From a checkpoint of a small contrastive audio-text model.
Model: 19.5M parameters, log mel input, encoder arch convnext, encoder activation gelu, encoder num experts 32, encoder patch size [4, 4], encoder depths [5, 5, 5], encoder widths [48, 96, 192].
Rows from expert 1 of block 11 of the audio encoder, named by matrix and row number. Rows with one number belong to one neuron. Each number is 500 + 50 x the weight over its row's rms, rounded and kept within 0 to 999. All counts start at 0. Numbers have three digits each. After the name is the row's rms in percent of the matrix's.
# up: expert up (encoder.blocks.11.mlp.up, 32x192x192), inputs 0-47
# down: expert down (encoder.blocks.11.mlp.down, 32x192x192, transposed), outputs 0-47
up.93 099:491535475467530479520478567502525575477500508441523471490487456499487577528515467433397396487525497567606440444440547486490587573489518496486555
up.94 110:398561595534450568552552508560432502473459529536553423510614413503481491500551452522569400456446442476518482505441532464468481486396539556475442
up.95 096:532539507541473467460489473438566445512514512439606477457414473464457547485467520516427540445519422573651515511518530343540456564562503397552478
up.96 080:543523625508513493409557425540570495519538400512499499524472522576480584410572539454502414497489427480558522559513506454517479505589639422444487
up.97 124:433508496531505449474459524476545549491411487499571544556532542589499472519509435488464567451548422626453437515517535445472496492447427478512496
up.98 089:471463497527510571436475518625443548500518481534469497514479460510465514427457434413474508466483449465457501360455515518487474489527519570568559
up.99 085:537528449499517534391500427500561464474554446619507452599483560451426439494422432467471490555484511470426532436523508488460498529492403426633431
up.100 115:508470522533489468487571535495507596444509487435494560524545514458584468460422502441403564422465479575494475357517540487502470549520523511548523
up.101 088:492465528496501537549606409557447404569388486427499584507550517415558512570577550437479500552533487533435515452552462531539558574507469604444572
up.102 075:495452488471499503428455445563570464543523537423544489461458531521563511522474486475597485474523439530498404533548539456565539480511534479458518
up.103 109:472566523456439498544478494389477516508558575523396458567518478549450491441457573461511467406579536419450512480602558515486494452534508574429457
up.104 076:599504495503539521528509487511481432428583483553511533454461468544475546523467493504541502487514467590543530537409512500437617450462432488446502
up.105 083:495550525570483492520492410471497588442491506442504515515518562546516442467518510497483400546539388595433532469500526463514485412565538457507457
up.106 131:499496566462488450446562525569543525449479499538526521400515418508604478569560491498534532430509523469570453414616561429603482508440537487507451
up.107 097:576462507466509519432502557474449502562502461482467563563492449507525544518510496434556481522475487612537539518530523469426507379567498565457485
up.108 112:534438442508531501471502638534544448515519509451458672473466555505492458404646424455538530494442483563483425494550435388441519609515467478587458
up.109 102:416550523506492463493589596482457442544539483587541456526453585473516453498505465553513388429445479502446508548409533374478387486456473480517441
up.110 117:530530478482461443454569476490543502560461488572481491445508434514602501562486463475482500589554538510484444447526501564491559480474505459435461
up.111 087:510460508465497583435476482510504476533555455551506495475498452472471509519571584506439514532478478468403491466514521548511530416474411499486517
up.112 092:515502447447541516471504478465533486490567583509422463504468563460460520442529517470492402471562431455546542490553436525446510533494446514622458
up.113 064:463522487531507512519450574552510579511498471465511486465491490571559489572555505585488411537478471425488479385424521529566401440430498523511534
up.114 087:514527418480449579468513549480504505422598501471510565441425439499422539451441485537471479530546366521479638504501494492471509541521536584518528
up.115 110:451457501546563491480478534479433432641494499598520457477431511445456478520521495537430415361489472480433487569396496564478507549477385375523435
up.116 102:477500532432477584476449468427531556635421460534472464476503465497467523487509493535532587474462524511499455561493473471581486457529536540435576
up.117 115:540582487503494453590549456507608474565490574598509571442436477530553498438438568572566467409498500499517536405466531535505474507429395454559435
up.118 099:484523501536482475465491489508462514632500531457545474465484506597547507521486498564572474513441466552543412500667503503524474454434571515522518
up.119 120:537526382453410479449569474539527607512548548451505453497552415490503440501511530545467576446545516464587412513505523490514542500488622513531540
up.120 092:573555504511488519459482618510548480462530505488563468505434514461546474484532505481525573424584479537460506516579514458548501479567556477444443
up.121 111:565478502445552502540439487509514490491461440466472473463568418444544463431508435487461461531523536527550449434517473516481490517492454487537540
up.122 128:438529450449496525450398502504484495540516529573527542638463480422451481538552474391492565511456498428502423473463508502605504531449467404466432
up.123 125:539397565432459505425557592495536465522517432510437515564410492516519524492483408557564503561490566384564514522485581484489479543526548531447533
up.124 106:576501455519548494560448522569403537535484490488500507495448386470419553449505499455508462557472578457559535481593455552443561472480526438559496
up.125 107:443507453459590471560389502506414478424508422561500543509478468485530493543532415506433482445529436490476539549438557424537529556481517575470572
up.126 101:441474434428552548517526545495483617495527609477469537572558529527561463532549579525520521476583551514501454489378467515389476424458476401475536
up.127 092:527500406543527521545493473411502490538404456566441390423440472512485512527566572537557505431515501454556399532529430538524571443488560509502475
up.128 070:502477508442491477412458497516442466412475481370497473519546548566543372539466429511474455546440584457402482508500492516464623458564537383479472
up.129 077:472493534539493435472421476576430420528548434558466520526554472482532415544531466501509437476507533492582554381465433469510535416488536608503472
up.130 103:492567435419510572482523378504550507449503562529549628437492471515471452509493487476486509503540571654526542457463521460571616490454493528488473
up.131 069:446486467499516486516583534491427470422498553559413423488494511474479561481553464508558460430503500487492541439529467435508539521618418587452490
up.132 098:510449548487479526524466517532455499517558500474528508513478482485453569564471545558518586455491500382506383420550403479442485479550503540546500
up.133 101:493520427503576501449533498568445406434462464520543440472496578486434516520478509497562513478490430552550466467442512503470549500494586495490532
up.134 100:502545501477499466430493496420612593455482608432370485507490488570518497472518455490472507556498467501486518503520542403505541517486634517487559
up.135 105:530549512484551431468388504395481428433540438508563557597566575447405526484512449471511541524562456425432530467501467525549496575493426446559515
up.136 107:453511488492378472461475491348469537376436575538503489605534414472468478479543486452494538527513521600502526406405516515573566420511541476488472
up.137 118:469527511445506519478520465516498468506496539526536557397452520452485425472577506466568539482532478562546494519481549503481464465538512545578434
up.138 086:523568483449458453522512520580550501477516395474446541558446503539478540564490571562453442545381469480562558472515514437504483476453514531465615
up.139 109:456520494571481547465535546497431522539525514572466622576471487552481578504494441524462455535602476528524503495445421559495523455490475540544452
up.140 075:398430502491457633467427550492503425488570453405504495541447459542456524515451439556493463536542494480448530504474426488538406520518552450568528
up.141 108:560538456606533473580561484571500475494573479460510433483555443537453446435554452522528567502468470409504492530459460509418585525454435427441644
up.142 093:567495467479434535457510513484434533556529507586558487453483547500431450522445433413513534497510486578600467483483475592534508423460503552523535
up.143 101:585429444530512477574506484482482533403538516463494547407471448666470506619553576463405512465561473492577560509393528515481488465548472458479612
up.144 090:604522499541457549558575515531501586481560476429525455540497475534571472519413515432452460453434424510484527454531563524483477528464455597478487
up.145 122:497439595531483522536606545565597526496541442438482421478482589462507492485384398548510542515534519511445457560562557437566599543493527556508463
up.146 084:538547523458427502605552539537495413537502439511510562588421541445413389531480440553388472462545512481482497423470470597496495465583565574411554
up.147 075:480464498458514575487420426547452431527513536509524473504591476511487507529478479462580573503419516561488637412522472471504480456509543512469549
up.148 066:530407449525421464518452630452464526512597575518446490481495502582430512449571546501437449528521486481540409485499541465446394428521494545549507
up.149 084:417488445619493503572503493544487517527515458504507442602474566431524547562538505496493384503505473473525454553534433441439466451557486505428503
up.150 106:561498575453370511511539610574422480522604479433538450467530548530466457504513480480500546497611498509518466362413455535492513435545469529480387
up.151 105:502451355445587484478479580473534483478458484544504514475546435531498510595449461550503464452483468453510559571446471590460487590510405552452534
down.93 101:465532463525504481638500549471490451507501518482453482565408472494534452486599593482550478452443472460486571495389362452533386490565580592466461
down.94 125:551448486588555466543492435540563447524478435465477567492561445534532498503553553521499530395460478390511531493487504557547491409514453512435440
down.95 101:550508480485537368546506514588442555417502532443507553578547525531453480474498473545567385495506466469536479547585450516453573441468522492489472
down.96 099:453482497562550457569538426512499430446375507552527481545524513555466494404438547590542493601500514521492502448533434470532514586488443442502490
down.97 105:458556457480498572457489483552535477567559469470463456557525482507548444469590466487465456492523456469467467421566490521410560555543484463383553
down.98 097:392524437493506460469550434505510547530531492553467517547440508478466449524472494407498473522457598498432487478472500500432544573553469481508564
down.99 093:520476484518443497541401412517544544398484480519512514494542497445535460564480458583569451496480545591450604600492566357469438470486540491544439
down.100 111:505564412498433528561554505525421354512557509520463563448500584448543428447488485441487530527514597479480556503529478486549405396482466495513464
down.101 091:496550431609427572523504566543502458537492564455563498524520467456582528531491504500502471549440430500493492428445452429523477416499449536470581
down.102 084:547448561439465492427392574468536524458521438515495538435512498503567495486511479505528563501468517505413510481495504476449542467567457568550420
down.103 102:558516481399479437493409398494525501470516517527552471446513423560518469529508536545390575509484454486509475439496477485491557443467505465509471
down.104 093:492425498540535455617506514611525385440494560521389479509570497483501510488526498548492492428505558497517465498499497589533535484555417564596397
down.105 094:505567421506384548554391514424579460463541590379553564533429564505571528556561506374512644559566483461492450440570556520443492438543441478436500
down.106 127:493513496467489477435568547502455469455574518473418569540485515442534496450517375450447484480470534524476488552551488519543441493418518485384420
down.107 097:435573444478556511479436487604521419499536527476469528527522502480407507492518486452531574494496529499508439491453491516483465489516484449502429
down.108 090:423450505553464486523484412422592395425526510486468518499494452437481520518370477483507457502515479485510518478579528455496532535495594451581530
down.109 105:563547493538330489485601464519435472521511539483626453495543607556457446500503470551490439587512488558482455428499514503481453422525522435474427
down.110 102:483615546504507553541482444495463471534532587526522462454508564410510590433556427467562516417492512516510591545476500547559491478526537484479462
down.111 085:473507501515564437489440559536511570576565527505537496567445440457519508426597416486433394496442510399502513437484502515527560527464639547503472
down.112 096:498572400486498436408459477493525496465450534494609522454488514470525525527507452535591543530485480532402486526585497431464508451558454458483545
down.113 089:490467377473499572514407525455518455490457569420496500516506499534568430625577523489599470490530543590515584498499430447553436477476452466489461
down.114 093:464569469540519489523517435527511542498489529513528448526384494439559436555437463466476471505468441467482531515500473532402576531535588454515510
down.115 106:532425555447585522549520551507501523554512476496519464523506385488546530463550487532539561556514444493468489505495538457470560472506474544416425
down.116 099:515479499434436563464500533479499523565531442523613475495500463451505543409529451564506548426397518532404479411535541491523607482629498563517501
down.117 095:503515450433443489524522441481459419468506455495637445505566558476534522434496503606433496422567630477416492491499484483507532428465454448403432
down.118 089:405576490483550538479415526461567580472512554562480579511476430442493519463481579522527565542411500540496462465522517584459414477538562524517430
down.119 097:487428547425516480545432539581529503550513500582472481508536533533528565516539557493482522519546502521513511531422582528447544551519490485498417
down.120 099:553519498491534486495387572519477479448502500589497465455439485546554421493399572544459472416480544479473543567543451421557672476486458395473559
down.121 111:539544401572484556508485453504530558478568448447466437544609572511440505483547467435505529426435471472493485435523492506545513507512543460594568
down.122 119:542395530459612492462570562434492510522425399486522498478580444520539575529469447508548502477452381599397501465549536427541462505449477476477466
down.123 113:518600483457501554487391561508556511490551409532570446488502421477600516411513463461504554508502438569559442479474478428465569572451474517545503
down.124 095:386507498496545475471518520441507546455501516472438526398539559539569572472514502494537594322532565489480450599486475437533397428432442412445463
down.125 095:535540499452561476559466505527321530540476515513504481531597384460371469463679492578498509589509496495471545472547520484527497504451493506529617
down.126 092:595489476510474457536490484434483467504401480468548519595557489440517456485505483506448536393546575418418556496420501549474549473613511514523415
down.127 104:500444572524596499480471584546515472540546512465493534452447511529522589452571416480458495427514516431509517544381435506501463457429486437493612
down.128 094:429485507526495537442505570522568599560427528490497491536531462608493483491507497475498489603572533471585499443489494473450549496529390413502546
down.129 090:519499551558491510488419509599525526574543557463537468501580329532482516505576493558530536419514568485556502530587466465536462456513460466512405
down.130 103:451474484486480497451465456529575499580519495487447422513456594543487472623522504519582486498564599506430455476513419474516442512552432527476551
down.131 077:563564513513539572628524452564489392483491445478514449537518474428495490445463486486498474406457509527487445525531479487545416454518520398556546
down.132 102:508484442444551566512597517550537602453559464573485451464508454513442508469495543544508515525488549496544455531442406494504473486492506399616501
down.133 109:468582583467483557535516513471569558534487523476483456526442597609499487589439518472532526540516415526524464487494427411459492471531616481564489
down.134 094:519405445484530533467458395564520490430535555604457497526515415575481450517502523490537477535440500461540493523545450548560528488558452491463531
down.135 108:519436506514561516450514560562508485532458607614475638484482428464530491558435567521534489564571456495474509462487509445509507560491471455469520
down.136 106:596592438539553542522480587517514496536445497502441376519550573536476569554425497483394637545596502424504532467427539473513497492488453519538490
down.137 103:433542543441460516538390533523513559547526553549562481566420525475494495491492527498496521486491519423513456431508496575479461556460486554542457
down.138 086:477438505481440535517510505563431550461480541434463569493492512483518479533614457544568465577562407531479467554525511535527423607436541529532418
down.139 099:439458470464479478509475438484491482561471461494465464484551393475460429434350513475587587518488520576470583445559487583477549537522567454528584
down.140 087:529554460491491445450431539470429483521453539500564550519556420541485450531538473507511541557467474426512551481529475481496448499520497526538520
down.141 103:446513446501531487549541589481541514510481453525465379498459546452473541498549374557372564510503436573535456512433563479466558483434459552419439
down.142 108:436576489458489453554473455522501490586458516544508385532390360434426543505384555432544470511484445480414497462517618546502554575512565442483552
down.143 107:555490519518524485419532477616415433476434519507432535495530532459429493561472515472486425411555613449453512394499499576495546404497504588573464
down.144 093:462460508584422549502465449546501487464557596475495441581437499466555462566520483489561470534400631454492475597493485495393548492567509469417498
down.145 107:495485599414503480606517464521496475381552527439439408517537529467538478370473513472588584468424487534479432524435481463623488503533548483467552
down.146 093:477607530423500494493511539481530501496526452529426483464474518433579463435451517505525536556545514528543511547406494419459576567550429515556537
down.147 091:500464498554492478378384436493484439515501470482574436591452482480438580471429519556512487470529477615484465540537511456479446448603496499522483
down.148 075:491439508536467530567485484556461502477511518474485562588490398508509456532449453542569466502537471447515464560479493492542393554454478523484436
down.149 094:485450497489446442449575493505424497477445584423467587500425533497455493531651403518511448597533483482462380555563466527506507391487522494530446
down.150 101:475567443482499497450467477549506572614435524565385549497538469540459517421634532464523483492397583523563510451573466525509491517508472471481522
down.151 106:423530521565492439575555520521470450543555458490522552478436452478547580486490481572460465473508599499478475451526498530449522568420476525506497